{"dataset": "procedural textures in two colours, tilted and lit", "train_examples": 195000, "color_jitter": 0.1, "vocab_size": 52, "encoder_fused_qkv": false, "encoder_bias": "none", "encoder_conv_stem": true, "text_encoder_mlp_ratio": 4, "text_encoder_inner_norm": false, "epochs": 11.0}
Rows from block 4 of the image encoder, named by matrix and row number. Each number is 500 + 25 x the weight over its row's rms, rounded and kept within 0 to 999. All counts start at 0. Numbers have three digits each. After the name is the row's rms in percent of the matrix's.
# fc2: MLP down (encoder.blocks.4.mlp.fc2.weight, 160x480), inputs 69-137
fc2.69 098:534456453444436515536454540529489497521503500514458506471494499488481459445482518500515480492483477524506515474491510507507487524453472474491457513513511495508497494504510485467484472487477543498486507467499
fc2.70 097:483461464490453496510451459498488531478460588521476508495519524466526479482540525474498513474482521492464570462486527459499456528511492573488534516484485505499502504469479505493487469562476530498466522447468
fc2.71 083:514530537490489521470529515519518460478476471439475482458446483515491503496480459517509492495486471480486503517452533533501544471488485407501482491492532510486499505532516472516524494490525507473484490551525
fc2.72 117:464482509484422514499487508471498486476529485522515492490512498479497481452488458491506498491508476503518529482516532516498428453425506478506525478475462482498494505455461538478486476487483495487463490441493
fc2.73 087:436520483496461498512466491472510485488507493509467512508510536482520498489546462508492523465479499482493511497466521511487454451512521502471500478476485503488527487520498453520520525483489430495524513470489
fc2.74 097:432473508507506496516475471457507509503541497459538514543491493529456533527521539459533461539497549498496514498502491473554471530479523561533490499502498518520485483507511463502496515427511457530521498488506
fc2.75 103:553503529461521533485493476517504469526526541475504506504491472505470504507500542469534489510469483498479551492508466507468548482495500522565511482524513503513480513544517511485482529491495466480483514519486
fc2.76 102:542476522523491512524515519484501479509486490499489480512531470481484527507520495551484464503443518485482494474484472511495511544563480543483498527502546566468479490540500475491494515465499514472508509506501
fc2.77 099:501503476445491496479513559525514456495485492531473505430493498482493475438484499505474492488501456489511522545539469546475526502523468501497470484522511483520539494545504519500514485524521554481472482542517
fc2.78 096:521507536477509512503548512499504466473504528482483529502492484462476447488522511467495519445472555509490516533517494500458501479532493506500495511529489533517508496516504485512492460519484556503479522537503
fc2.79 100:509525527527473508468464477543484504509528504515557540519507518459533528529496512469492489517532510522486481477518517451511523489487516499529488500505495509518502512519535507502512472540478459485510508492480
fc2.80 097:469463528529493505488490489523507511511499496507496525531531524509566494511495501482506479511487534525489485476497575480565524499444498483500496481462457453504489464488534481501503490531497507526505510479503
fc2.81 107:508551483534511511504500462512513463463472411520501505432456443483491514506469457505464503515503483483504454499538555514522498462533470431477501452512481489495478482528490562502473506545496463490495476509492
fc2.82 112:517497516496503500506506531545513517510529489496504492461430473515509490526503514451484511532548487498549465530545502497533516530482486456495489490517542495515513468509511518493515511532512509529485483539531
fc2.83 091:485535474533463508491520527446490503480498507501541494530531497485474551536530450519517503537518541504497466478478484516479480504556538529499521545496485547493473510533490467497495510446535494485532491502498
fc2.84 083:461523470431499490506503539494542494546538482493509501486501505518500497478536505519502501495510518533505497542513423505453496503486529464525476521519531492528488484502499503494483533462502497518502521509529
fc2.85 112:499478477514463543481542484489506492501526465523537500528530525507523498518547475516535500528514542524477505487480497507505477525502493472533466513489518545506473523492523523498488539484503486528506512505483
fc2.86 094:577483562524503539507514501551491495525463497497479483472481488510519499538473467555519495472484508500491471508502498496506522562520462474527512545509550497451500525492502481511534500503526529500499487543500
fc2.87 131:556498495467565498480531511510504507524472491489481493489484495511494498517494514532483537447467497496470492539468453520422560528554484467485493511495541515489512519503510478498509501484497500554504497558499
fc2.88 105:578523544491448511479501504521484485526500539528502491505490493445493502504442497544503497489524454500491479499554473528487472547486488489523497514492517500479504529502424549488520495491494444491491473526499
fc2.89 110:503507508519473520482450473485506507476501490538500520509520486474541510483489498494484482503506520482505512494474508460504461444492535504470553478500437480484503515469504502498477481529474513471504502468483
fc2.90 103:509493529518466490477455480510495519483487482535518507557525508491512519501513492457494465528520497468522495486504532490531476494445527516530494499470483498491490485518507483500482475545508497522499471498473
fc2.91 111:460465483509474530519474482469491513494517468524539506486502523517487510494536462496527487537527504514515512480539514508503439488458496499525487531447460505474482494459481523503482479495468503485500509458465
fc2.92 106:536494523498512492505514494466497498480482520480513505506532466494473479503434487510502467467491483486543550534513474503499567486531504542486526530500497490512481508535489502502504471473518495516456480572503
fc2.93 090:544453466500598486500503475483517502515528546531504526485484497507489506558519548489473483482507505512492504532540464493514584535528478571503522521533490488500525489507530526502503505504517485513469515563504
fc2.94 109:486445457523458491496479509492486508497540512501521499517533553512512506513533510482510470507553535511500514490510502502497486493439511516486499490490473498508489505452511526506497466505481542478480497471466
fc2.95 108:509514504507508490490509515506488429505464449520468503451493481467493494500462465493495533469480461484502480522485520511489552485494459412481479470465534488488537469504483529488523492555488495470464465532510
fc2.96 084:518479497519511502515485523529495488490521495487500512510497504477532502523490503476507543519511496460481507544506581496578543481543496499483539452554494540521523486518546497477531531524516479506480490533504
fc2.97 090:492557502532488505455495522525507495448411465511499498480485480456492483491440445530499472526512512509525496549501505458528459478508545448492495522494465472474479513450497495484497508491514530446511482476515
fc2.98 099:461464503487478475503525485489503520517489537516515531537489495506479488502483544461519517532486506512511526468498490471519504458539502571512509487536421496539473480546503509502458470513507530560508502473523
fc2.99 096:493534527492544493503524499485490489510484486481497520486431465521479506499499516465493505513508494504505457509483499508523527484531497473488466486514557526519510482533517474487514569485509466492515489528529
fc2.100 078:529548517495437503511502448502507518476426499509429489529489508543516512499506511537495461521472534520481482461444484475525472501467521546520544512465470524462478485499509455514492495516474499515525501515515
fc2.101 121:456559509495509479447464490490505477500521521464490487526482508486482490485485530448485471480517487504487516476478521488525531478498531508467512469501475498504493511496491488506488467504507468475480512500488
fc2.102 111:505526530521495506529533496494486478491518512498527500469482488489471480521493486487497524516544515495529487537532519526525499521538504458510487519515550531511511483497482515499520548520510478478530486543548
fc2.103 108:464494473477504490516528479490516493513569505522531479531508485482493506516546501513508520472536448518529514493555475512484486466492508514490518452537451485529505485442477575493491519499499449486486505478469
fc2.104 097:529505498484476492512521551491514500531541484466511495487455521513475508557512484502503534514495485496523476550528481526495503554521485440512463542504558506529542514499484511491528562465541508484538497501508
fc2.105 094:553515465509512497486492532483509472537509508458498493493486537507523500489497557473502463480499507517468545514479463484486502563544516524508506533543532502483512511489518481503499508480510454494501519511475
fc2.106 100:400496507491425486442505542485503507476519503489528517522513504524504525470523467505509508515504516496482516506473498487493460469462515510501517522499515503518479494507485479502502494487463551499528507459527
fc2.107 098:475480496478498493519489487471521482501544550487537516511511539468490464466524563448503490474489515531472531492521476478468453498455531553491514493521483522500496498505471493504492490482490492486508541472471
fc2.108 104:502447472514540507453502504461499518486425503508497462509499474514492541502521525487542488534503498500507490500496458520489513481539494487528472465522483490498457487479517486500495506459490482489523495495453
fc2.109 096:486484467484524497514518522522508520502471543492509464476474511507511468512515521491482521480483485504529542500509469498485517536529516536522462478506488532502519521510521494512488507520518542561484509524472
fc2.110 092:580514508533499503528457500535506499533506450499519513498496511536537526494494447510512484476474487521483460447488510506506531487509462472504484544487531506478510529530542501495526473520491467474496497498500
fc2.111 106:491519482524467503535466444538491523455533495534471483500549514479528480505493476537481513478532479479531479482544535477512488504483518526471524491462433470477505481482471518496492487552489501525481476490495
fc2.112 097:539473517459516470497533513536478538499493566463477483522522500489484496535506546517488534463486515506507533510470509484493546567511496555478502516519550507487540500515511457507534501457506554499502498507492
fc2.113 098:479508483501490493555495504507476521533463493545473509504493504484482509499498508505489535511478506496497502521505488457480458522532496487507504470486486520474512458494476535491465511536489489553503522494508
fc2.114 092:539426463499549493473483482495494533413479506540516486500498516502506511474526534462505474536515499499529533475506505508539552530488485562529483488499516482496480482531493494487488482538479518504458488503473
fc2.115 079:526505519560464515486489456540519516474492466519481506506498475478513534518486460543484495509508502499506462487498570518553505493522480459488494482462520515481517483496525476502501513509510475498500484520522
fc2.116 104:552495520548486503530491530542509539472421518502505506471509511494520501499486488475517521553498504478516509488497576486546489557466496460511495517473543492474508491471502502485522507544500516515497496469528
fc2.117 104:469527511532503508477534515480493469529518444519518497462490492524508489474498456514510526504494489510499422503510546499511476485537464404502457492495542486503511490483502510499515568496483455478533502472524
fc2.118 100:506533505525450484562465455537498506473558500488495528498512505492499517549517473489488510513511546474518505467518482484512503540512541524483544561490476525486523479502485539524510507545508542512507525475505
fc2.119 100:545520464464586480474509496515511516532453542498443500493478494512500464495472551492501493471484500507525544499476448494467557514471521531490513491507476482488516500500524476510488466507493538516462506522472
fc2.120 102:496548485556518474446489512483485472485421506471475520444445458484467499501476484452492550525493498493512470505522543493518486464552511458493487488498499507471517497527480492514496511515500463495519472519506
fc2.121 088:555475484486489489492514510452497467480503447477506461509507476550501509490453480555472477479499485480507470519482463530452496476493488462493488498480518484509477510496501511500504499420516466503489472530502
fc2.122 103:476557470508553486518488496491509444517524488459484505454478467491487501489494487510504491503484452482506488482509466510485540474517491491486490488480520491492507468556479517516490550489483471478511518502499
fc2.123 115:569481499478498495507513556507497492550522503468499477463479513511495481503498497518483491475483507528503486529503455561471535497517477474497472531532547494487492503503507493503517526467521491493507512540511
fc2.124 103:466491532485542507531488487527496488494479516474444530485509522534538487477538516468477531486478502489467486508454544500502534499467491519461515505479514483478511491487512462483495471550485500516467522515506
fc2.125 089:512501545516537452430508510493511496561534568458521496519514517506506517523485501486515519476459479494492495525481469526468516478501496501533541521512558487514510527487467470527523520511491512490528525508509
fc2.126 088:516534532511493500522498486517513467491530515523509519547595512476531495457486497495498481500490467499473502461493537506523505491496485497516505467492488505504516526531513489490486478518499512485494482463524
fc2.127 109:488533552462511498449524460499513501505492523474499520519444476482470502492487527512516524501508502533503516526517520500492536506476488492545506477497514498500504501521505539495500489491475488521480480544503
fc2.128 112:517492504495548515468509496506490503455423528516448494526486522485527471525502511477480530460439521473493537504464515464495501514516514545456549533497516483486503497529521431524516503499506549508481502485513
fc2.129 092:534503504549601504500487496524498492484513486534517533474562508480519497489488464491525483529509509500510480467519572493544541461501451457503492475475478476469487515492504523505477496525531484482496495498476
fc2.130 095:551473467470570530539499501489485498515534467487517508500485496512501528521535508499474499476490476491522494495532447518488547566484489492492505536527543494489529522468504508480538514493517429507490525492487
fc2.131 082:553543481545476486486480476558477513480503511545497543493563498469503489490512512493478500505521542484504491458522539503536474519500496527470512509491528539506494521517495515482493528560478523535474494484495
fc2.132 119:504530444484491479479489484491514465494546490520499494473439498515481495510503527458488535476574475519535517494550473504466502519484489511526481501510502486520524491498489556495512523533481506482498492495466
fc2.133 093:425508505491521491437513506477481497513502476507544532486517475519488531481480468512503479519493471495488470497517490501518517428506509462518483515529491479515480505513507519469514538486481497488521506494507
fc2.134 112:480444516482501511444522504467510537447501491511519468565512519504531497484537459541499486488475559509476527489466525512487515464489491507493480507461501511507460513538532452517494486469499523538490519506482
fc2.135 108:559499481475548524538490556572504513508495511504474481477483521498555491474536504510480549464507493489495528503480499496483516546503481478491489513492577519504540480507525511493513515550466529512490507528507
fc2.136 100:476519509490479487528555549489510493510539486504514490466493496502475474489517505496512512493521486506523505517523544531514473478504464450520464481497513481535478463489498540490489546517485517485493519480540
fc2.137 090:496459488512517469481446521515506520522493494494501471502482539517501512516467515496505494514488470505517479555499493488497530540510478506514469490490511506496499517493487485507493485447532452532523519533512
fc2.138 095:518461478546530497507500503506512462534536447508489499467505531492505529475541452507488487508482472478463470492493517550517542472503465459488430500500512504486484493515477494511476466500530473464507509533480
fc2.139 111:500512550469466516525473494491520498494448536472469493501497531485498529456492483488504471493468471516459520484480485566448501475478490522539537485481496488484468506511482472512488479469509496467501503482530
fc2.140 106:496537526446533474483552535495483516491440485483488516530454493506499466503523492513498558494511505481498500551484497519457526488534544455512504516490526484521537501495512481482532515503497505521496514533530
fc2.141 107:494483513558463482553464443496509502466490494540496511478495487468497512495509481478510478533519488494522475447536515500532472503497496528508490494477452495476488496475481537512472475549502535491488463464493
fc2.142 083:492518514522560496494486487510510524447430527519503520512514495498566496486461504495496470535472496481496479492497559482554554514505494485491522532510509464512518509510535450493518506546495502506498481483503
fc2.143 096:494529504498523499472528517543505515470433485519481483469476463544479485490489512495505514525502531496496490537466521469504492515510501474517493517476551482495484484524532468502503524545471555491523476510532
fc2.144 098:471501522525423467482516488500472538476493473491514509525482500524467527506495490461492529538509518485496489454465516508528470473538527524499501454466453538496485496537524470532484464511488520556528487487503
fc2.145 115:461509477462524471470510541406508495523510493478524474515534529530485501460514490528499483468505482508477515518483425509436491468487511492484502507504514493507460526476484508503493541401486467490481545486487
fc2.146 089:512466493482500470535501509479499500482502499472513516516512537506490525526528502502492528517486548490473498543488462509460518506516510559502522549520493525498493509538501501517515507494535523549542499525512
fc2.147 082:498497518500487514512511489504488485509523460536487510501529469522485502535459458511503492487516522476512490537501480548500551520462484471498519486519508513523485514473504516476538512499506470514483457567514
fc2.148 093:476504488529457499449502472484494488513529506514525532510500464511457528523499518484514511525517538472489482457512476470478464473523511539511554504494422494512487499506502532506473453497472512504509480482494
fc2.149 078:455470506487500513532469472548507501466525517489491514520490526500492490454526529479491506509543499497512521502499493498465461488512497561517502492484513502503517494489518493500496501506507501534508498482513
fc2.150 090:553510518513550513479513500539500504514502452523511468484488461504506507537545474541516496556498519508494477592483508492531539553494515410513458543487595511519485487509497505491533515499521474497497494555506
fc2.151 109:491512468499445518508450516530506504517526520512511519471544534474512490467518539487513487500504451526500562471513514520544479470454515550519514465513470466523511506474486488485496453551452512461501506469489
fc2.152 096:468506530545457520490505480467502497474557460511538498509499481499484532497526466527525472508508518505519477460529516525547496425522498487508482446508438539513467508496503541505479541465509434543500522502511
fc2.153 097:514510440468476487537481496477507508502513486515472515515514526510542522496539496471468518506548513487506477505513437500482446488461550535529538533523457456499512518430504523483494470502491501493520518475503
fc2.154 109:472511504501540490492482515535486499505520453498507505445471447536497471478463505485505514506542465490519475530528524466519504450552501491512464472540486488514504481501529510489459496544498499498512465507517
fc2.155 095:476540526557462491468522495498495521437422500507489513509513502480506478527463448502484514518488489488505462515506543487528457496558510507478489498495476501458505510471495440501515492497486504504514492452510